A small image deblurring model, trained from scratch: 101725 training examples.
Rows from block 5 of a small image deblurring model, named by matrix and row number. Each number is 500 + 40 x the weight over its row's rms, rounded and kept within 0 to 999. All counts start at 0. Numbers have three digits each.
After each channel's rows are labels from the 100 images, of 14976, where the channel reaches its highest value: "strongest on" is what is common among them. Only what is clearly more common there than usual is listed. The data: cartoon faces. In brackets: how many of the 100.
# conv: 3x3 conv (model.blocks.5.conv.weight, 96x96x3x3, each kernel summed), inputs 0-95

conv.67:509434514499510457484422468488495513497545539527535515455504539513447481473512503496531523555509458478550593550504546507598526454480581491474517540380528505425504507497495468581481476465496459543627490487532468446496552462534509443480519475466490498469523502501569559462470468482494500474
strongest on: surprised (72)

conv.53:509497479481462559520509548501511487456502503598440452480461369525468486476597477529484479582515514521467522498542381473517429504443506525453500503552498489521469481509493501458486504553443535467512499492465512446494500489495443533480455549482440477519468513622513494526498524449486549529
strongest on: moustache (44); teal face (33); red hair (28)

conv.87:524520518508485448485403539506538503482509492482450482589507493456521469478512493502648485510512474467498483488511494477494471517523566525561531518502500535482441530574368500586558452480518464544485593484528469524497462421465498590510503470522491508493503528509475508558503459504509531481
strongest on: surprised (92); looking right (73)

conv.6:508452578519439524487516503492544509330445492449480508526528510572507473517507509528442505502490504505522553473506486470486520514526481486389468526518506485541474555519418538454500455490525498498472513515519481500499535472572506579511488553529443471564491506393523453466476523544537528543
strongest on: surprised (77); looking right (63); glasses (38)

conv.34:507501533511439376522546538511489501506499488535442464541516518548479468533419499482511498450511473434531474535538540489479509493515497490548490531481504543464508528567484505481522509504479493589441403466478468514490567432428480420390487491476535489523483533570526493467449535487464455573
strongest on: looking right (71); glasses (45)

conv.0:485549477461468513451481470527500502466537444413411451428473474463551492565505551481488548372528508535517500497524459494450527492516417552489539464580523397513496477499511543503532461483497553502526503461473519475515514481512472523461544538525471454562527543563441469526502553512524471544
strongest on: yellow hair (49)

conv.84:561513500511484492494512547479618509486479487548468503527477520473490489495471523516442521466524549491441482513513508525502454583544493466484496500547499476494501520463671499419475473496476509442510434497488496506526528535525644461493506546473499489492458486510518526443507584536466442487
strongest on: looking right (92); surprised (62)

conv.4:557521514465514412526477505529529505447510519476479501538502514527526456491518426437441478481533492450506478473510570477520585630481473498485505533519490510473511497561532480429510501501538427477509406540497499498523587435430536428491438507533496518494504474485518507463417552481491438538
strongest on: looking right (66); surprised (46)

conv.59:499508463545436533462519541470486504484506517478487536473541474498505465532552471502450442511498553588504494463491484450460493522501574529400522385506506484499524503523559523485516537528493508499528487491442504559518482531437456527566511463582528475467501558413431457530548541532454535402
strongest on: looking left (80)

conv.32:452564461507373510465541524523468547577470482553498550464491482586514550477479466465527500511386484545476495525512582578404444529569458513458486510513548428502517486524488508499514521496497487536508507482526475439500534479436476442460530492497509463505462481503492571495509552488494515452
strongest on: surprised (68); glasses (59)

conv.8:476481520446501472491538487548539603493512482427556494462596462520446528437478528505417463475543503450521511482454492501479523404479460543506448477539494522486374432515541539474530542518531567525493531505543517555506567536492472412498499527533520509503517469504533527506438484454489503498
strongest on: green hair (43)

conv.57:544474476527504552513490459457523459528511510453519549444585509518519477483515550486374505495499505593529538481486501450494574474487540510504531496535502498518497497454633518475528506499470456467476450488512498543473613626510525449541451526502466489444477495522496483463486536527524464486
strongest on: looking left (65); surprised (58)

conv.50:436576500523424483465483514507508529526507437530509492474453553496559453501575482470479553494478536553473522451528521490442504535468424569383529436490499459501482464503495532429508462501418544535488487462517494524547501491504507570546536424546513520539511493428484538511514516532551563440
strongest on: teal face (47); glasses (43)

conv.61:524536483383453489447457496509460506441486519510456499457487527458510514496585447518517505466552533544406432525534535491462475520518513527552556558484499471432524469515518492476516515536521467479591475504429488501473536495516508480527566501456552502599491612473488482507524455472539463454
strongest on: orange face (68); glasses (50)

conv.56:469544550522450540519510545476518495434455411492406492488516466546453488507481478521477496546427537473505481524509538484534478550566461501477520475441516528442452509518526479476477467519456581549512545518453603496458540493558475440407496447486539515530595519546533469450538471508527486521
strongest on: orange face (48); glasses (48)

conv.3:550545471444384491558553482541522422459463435444494489517560526496473441459516502513499482546442517464579481487472473511491473552505452520416517425499508527510486461563478511500508472492487557539551503495467525614512482523539496512571490476533451452450495463452554491542494515559473508516
strongest on: glasses (77); surprised (56)

conv.13:533505467456544529511486529515508512491536525521508533490522458448480439493515497557553453510522498522586584465583499483501453499481520471463527526451453453604482468492457528485450518495533507505524511534466481418518548519499503561467433520460385482506513513422497487532474430459512619498
strongest on: surprised (47)

conv.29:548521502492567531449479492513498505455574416467455456430512500453514529505501480439504545497573506527562444491467505625520489489528517485475475510493483467547488496545524503536488425590520568437527540517537504457523495575491482494544491490485518464447510439497515544491442420494501523408
strongest on: looking left (85)

conv.35:551490534518512496509523582453563420521488514507361494598594486488524407524457518470549548517547458494428469499564499494505532564521512526502507514463496494503507560533417463531554542515476445459514436444451512501507483457505523514522563515488456482508496510502511512490475561480511500490
strongest on: looking right (65); surprised (31)

conv.91:496555500675482514492490520514471492502493521493483503480513553488535474498501512485521480507490501492756496524494503514543500517501541546456523520515508459504486500515496535519499545464486447487517504489595496563497505526528512476475500481530472480501489483533506504492486491504541497545
strongest on: glasses (73); surprised (65)

conv.7:459474553469510516501551513472512474444462507472487529496495553547462476492500514479483473408430485499525490479558537515417504568517417562484538415428516479552498458504519522479478533552445490548472528514515458419433515476462489527421452511555433530477473442476504421509545465510431511501
strongest on: neutral (36)

conv.36:530469462525483463522454518508426482495595537453474527499436472511524505507497393453542475452532494543515500460513509453495604445486498506535549528427498537535592525578419471585555490492540502530494541508477502563503490526499443558510536475512497531554470521459478522525459446470507518457
strongest on: surprised (40)

conv.66:528485489553438489470509497566512515528510526518544509484376585456491521445533447459531424475515517435465488492366508537504474480520515515522487499540504504508547452503542529517517535480515478456474543543485461517493441565580535548527429503525493570465536475490506532479557431486459530455
strongest on: green hair (68); pink face (32)

conv.88:496512484469480550511487493512436516462444543451595528470514512548489552463511509499433459469523510589529480541446526539478486402522512494509502484545512461428480480422637512480498513467565520472514528502514501497500562612521482462477514495476576506502490436497501554468522492559510460524
strongest on: surprised (56); glasses (40)

conv.11:450469485538503642477485513464509483528524523527535525482472488463510524491496551510549488483545530538492531488469431508489396450499492532512494509472521483518497496442473486555470500455506493431522645498467507535483422548572478572563534515491478508502497489478514484550565442500494578447
strongest on: surprised (37)

conv.17:507513527490521504539495509458496509446522438497476393421508552530467453515482520516507543468504495556519434458484480526533536549492411505581521548487359530482513433388530475500513447500528553539539473495485513471494503507545457521467495428476556436508546497537549496495468478482487524509
strongest on: orange face (39)

conv.63:541474531518497553512467526450468363503483528525458527450460536494582479555470481446485516468513457519530488517516547488489477524546524483518572511489489531499705566469506469544475491457506484432482465488465476471526465482504525540501525475513524473504506510505465483477565547524524475486
strongest on: green hair (26)

conv.62:560511489495531477508461543484568534478498460472470482573483535523439478523495496531643501460511425440420499518517487536492496556422495524483510497514485456510456517573416516552533470514481534520517535495492528469445481430489545563502500448485492558535541464517522568536522419514439529482
strongest on: looking right (96); surprised (59)

conv.65:479538467550522530499488538492514511551512530560547502468569545518522478495484503472579512484540472591472496544549493485494445452485503548476541447535473484481476543521425499594536546520463484531454588509565537474499363493438445527534510463543499487472538487483483481561466470514526578496
strongest on: surprised (75)

conv.73:515471495452463528553525420425488463495509527503530530538520470506494475452493501454514436420473483316478446504468499475507516396498425489539530546506516482493498526466454489519553505464521447482507512518483526549505475501500497502486453628499448522521488501494511452521485531521526457543
strongest on: glasses (81); surprised (66)

conv.92:540556520505469589559532481496559463473485446495480529474449520529514524489441493522470519617423482499553482500517467496502516450509409577489504481478471524460591488496477523550520538551465484472505458528494462542514510460481565480492605495566491532484489461531499587489459521456567504542
strongest on: glasses (62); surprised (42)

conv.42:492509500397582516528527503497510523488484527455530519484514478447547523529471469584493481446512502533486540399508495481489469565453561486445513483462454510489520476536447530557530451526466502513528470469471440407512549541521498475361505483496503467523508551522465424483530513461546570486
strongest on: pointed hat (29)

conv.94:477531575368558473491533491502474473466453447444504484466476554512464453506481540571539515450506490492564489522528553465518495526497490488518460470509459504487510497497455486482507527522471545516476516505518447344523519489503501409428490476414505490494486484550508467436518469542544467569
strongest on: surprised (31)

conv.16:483518482525534540506493433470516600518502490537569470488609460489484514482494476540512535538525520491482514520532369504514461456432500584521486538523507475485422444531485532435511492515487503498544459554492546489496525471457458475404551503444460489523487563508528482548413541474528524523
strongest on: blue hair (33); yellow hair (29)

conv.71:448464473564437503498553501490455489497466528526462542580523404592503489476479541437431494536521470488456528595499484535500536450484510503558469536603569529458460524475487484518508502437492412495485493505494444524484539469539491429495447477449522473527501506535521562556502519477541457509
strongest on: red hair (41); teal face (32)

conv.44:514485458486404522535549471438527507472557532440486490529589566433576483513510490484480479447521478564453480441495563541584452524462510416477505532514525510517384491455533478481572505505531482496478527460518529555516483501513490490531501546490474446494476439535458497542535510567483557489
strongest on: yellow hair (25)

conv.51:507481506524485525501545476637476517497488472534590456476507521508494511431454456470520511544509554593496460493472510488505492503515482507532474503505512490488451497444622454538499510516497456537491588565511485509469519652479474476523473475470473503521483542503559502535487436499520486569
strongest on: looking left (84); glasses (41)

conv.47:536462580456473542491533452516438470543497487447513506443473487531481524523499498527457504501489526598441470569512499506532521442527508453472486510496494513488562457464532539624560555474453512518505609529466495498481548658495495489534530480527493501484495508558554520466493499491493490483
strongest on: looking left (79)

conv.68:428458546460434501552580510427454472478508505539556477487456530550493504501427575438435511497492449520487472509504499569521467448548572479519552540519488487461495525419517478503518450511512473489435506521463456524483445524435448439544494473459520546523533443535508510447459570429499493514
strongest on: looking left (86); glasses (53); surprised (33); orange face (33)

conv.18:473546497570439504450512465469474444543411465496520481556487533537496483506457501483426520487531515387628453467476457500481514428503538498503496482495436493493476485527514454513560533451501477507561507518582488541541518466495491532524442437583482535486498443535489453576511484509491531495
strongest on: glasses (74); surprised (68)

conv.21:420524509455567494533541494410509483492531499473522564495516519490487483549488502459529469381544476522533449471558548571431450537550452519460467488486491436544427503420544503482478532549510521496475531515413499482471434473536497548436507499477516503453504480474489447448468509448441528519
strongest on: blue face (43)

conv.26:476499480505544485500504508536550492487500504513469498551589567512470475492462555526506433537606516508484443533502555529509434521555590501489420523506509421439459514482577466516479432492467475460503486545532532451475510525460532422504607499476522495478470492518537555463439492526553478539
strongest on: surprised (39)

conv.54:583459492530454478499523550647502492498531474610469508477520508519532477461488456515471491538615463496465492483468514509598529553502499456491527482485491524515486499559485567504550487470506464488505464530488486508507548487459480516551411452510463435497519436490430465470474510545535512449
strongest on: blue hair (37); blue face (36); crown (26)